python train.py --text_encoder_qk_norm=false --adamw_lr_other_params=0.00082 --adamw_weight_decay_other_params=0.05
Rows from block 9 of the image encoder, named by matrix and row number. Each number is 500 + 50 x the weight over its row's rms, rounded and kept within 0 to 999. All counts start at 0. Numbers have three digits each.
# convs2: project pointwise conv (encoder.blocks.9.convs.2.weight, 32x128x1x1), inputs 64-127
convs2.0:512507520569495511564506460528503527515572483474505545450488507542442459439533520455480522556443452484492455428415508512440579522539506564475529499524507587542536441476488540389414576534591475
convs2.1:483469489496557469424453496522455615501462470504529560377531428620575545486534502444416568569521540467418531442577479601545557417534539481483548515501503458511497507524538567500482476537562476
convs2.2:548452511498500441507479530461444473418449538469669535463501550495484512541542567445436481365550561504424543485511503535507427448497455511444410481521473492453476489513467445495428488478476483
convs2.3:545548483454563440429495426464556463453555459540646535366523416472540453418503443534508474542479451437402505547409452580467494497510539453529446407496531510488565519503520446453481521536484518
convs2.4:464573545548502515446519514515456486610496522567491441537461514562572653432477450522550396554529547490523494602400521538467440491532417460553540463454515574501465441403472593567472487476487488
convs2.5:504589459546407494375517490543444484525447414443482561591462509568542493466456445484584498508512536545552514510533574494470496500473499424525437569453513586482478452518479455435545468538479506
convs2.6:454554465425485433525507504561546480485618488472500431386484532517479535574550437467492605509483505435424453419572572532518520416487517445474546511495497551552455474494440601562530583508552489
convs2.7:436506453566473497536589510475490500499523517527498458532553478437474523458469473541490412454418568395561438577394471448536445496509465446523434486533565504528530442556465561470493543540527583
convs2.8:497545539441538449466451493522482458547508543506582501455528433555527517519455596487534509528535491535512444575527445409508492560446434565495576402620461558512490509535477440561462410551498437
convs2.9:465443481491515529521516556530492419474465440552485408465480419456497595467466493431576507545468456468588481525511544382423556467624615489505519496505466533539521410539540480537505521550480478
convs2.10:495510538581451478504524600604507434612439458469505507558493446434483463476455487421523449421418564488438466516498454481550455486547565478503502456549437529523490503535504464575552488402455526
convs2.11:486513480483514455484504449540411409519571483530469516477507474549399522503484558430541463421452514566503451402527500412518424591458483570682483504495454543560432462458505487433503530494451552
convs2.12:577460478525477520568588495526489492542502491490555396522443488530535428521474493517481436544567472475586449511538631473449488464575503443485517496484545521478428515456510465555519441492481527
convs2.13:573549474476360530504505525539457502534581449538552459510514480510498534463561500435564550450483472566486565481534587598619467386511495515474386519433459491420486529477581487530572481530601503
convs2.14:545483456453593529540507516445588505446529531423499432503483395489595368499574576552467451411444411411525443470541479550532509447498513518470482526528533565474498471550437554487496476429479489
convs2.15:506443434425581524513433423449543356517486452555597529479530513607535492500527546462547537617443506498477474541475490535433590569466497485494517424568420483485427489496457476560475499426442554
convs2.16:458454553592456514478457509526518523474471604527532463438485437456439499483518431491522479401486565524567455460548387503486498533453464520535460500499525496570390426519583647527454546504444501
convs2.17:520541491550472526577581471515466589507488592403515537484468390509520446433523441590453495358536511510572521430561624488445425487433444552475461537508498600550587453510502581523465501439440478
convs2.18:576519422517498461427503481546571488515519592514440461615532507547455505403500468469563512467476430484568499445538557500607503511514470417417513523445429471532426392498551530523591488562469497
convs2.19:564502509457514514521514505539518506530446545463414415458524548539500521424461458433542496483503456569479590499518468484504545479543515571538513508468512489543515512439563535550519459506493455
convs2.20:465564528500508484518569487534427518616496604558433476482532516555500374426498514482454430397449472464504519475609400434438480497383546510458556520458529577567485495530541472432566607480511583
convs2.21:520569510551615490463502499570436528506530466563510477563557470569428472573403509516506498547392531452449489464394526471527496567443608480502477498474402509551496553450580519556587531569579464
convs2.22:516496572492569452510450573567545557550521507459466436425483571480519518393508493464465508421475392456536594479535525472430499475485450559468497550417573490567516540485441563490588444475443553
convs2.23:585549524480507470473531486499510432530489550392467373586553491559476509480514496517520466393461487482538520521493404500554468500476477529552510555469496427479532555512581502489543534518550524
convs2.24:571478507442500452498487496393570540436462475405465449525545465528485480441494468528546459457485593473545476458451388550469480570502551562528504559617539533441386523569489533575490475554396550
convs2.25:507517506427569449567529466570570489526468441497501489429550519539447608630525521499440572545433450536463455506503510527487413484616531520528511478494461485536470516543511494535580511535501480
convs2.26:437530566544503513525539598539440425491432471509488515462443551410486503412563532443523452471493560523481441447460673584416503505455479441515567488542589502487437511436473531545448485482588554
convs2.27:508510493500502494473491490432478373580532464474603513503407535496447498554594498528495445422427611420490480520416415515473464502411544490526535521539477544506509496418497520477561380540548483
convs2.28:620479464531502594568451419569461520513482532513609496530512491394505520528486492505535475446589449526565498468441506552530537534539445520427512529608523528493544581560414504529469523420457526
convs2.29:590529466425493568476527485525512503438463460457422506494446393596520601528533400556506404435520498539480518420499507538528464503492490563506497474488518432469476472503519443542498583571483498
convs2.30:427487462501515438506415437458558415437465457532508465556499522535484574437482520543508402428548461503508519468413471543530475515422316527498556498556542581484439449442490496455514424503495454
convs2.31:556538484448472492491515578466428530448472487549512494419478525560491562573478616559567485512534471512563526552549295476428528504420445501461505514593563517575468481464441560503405491486461557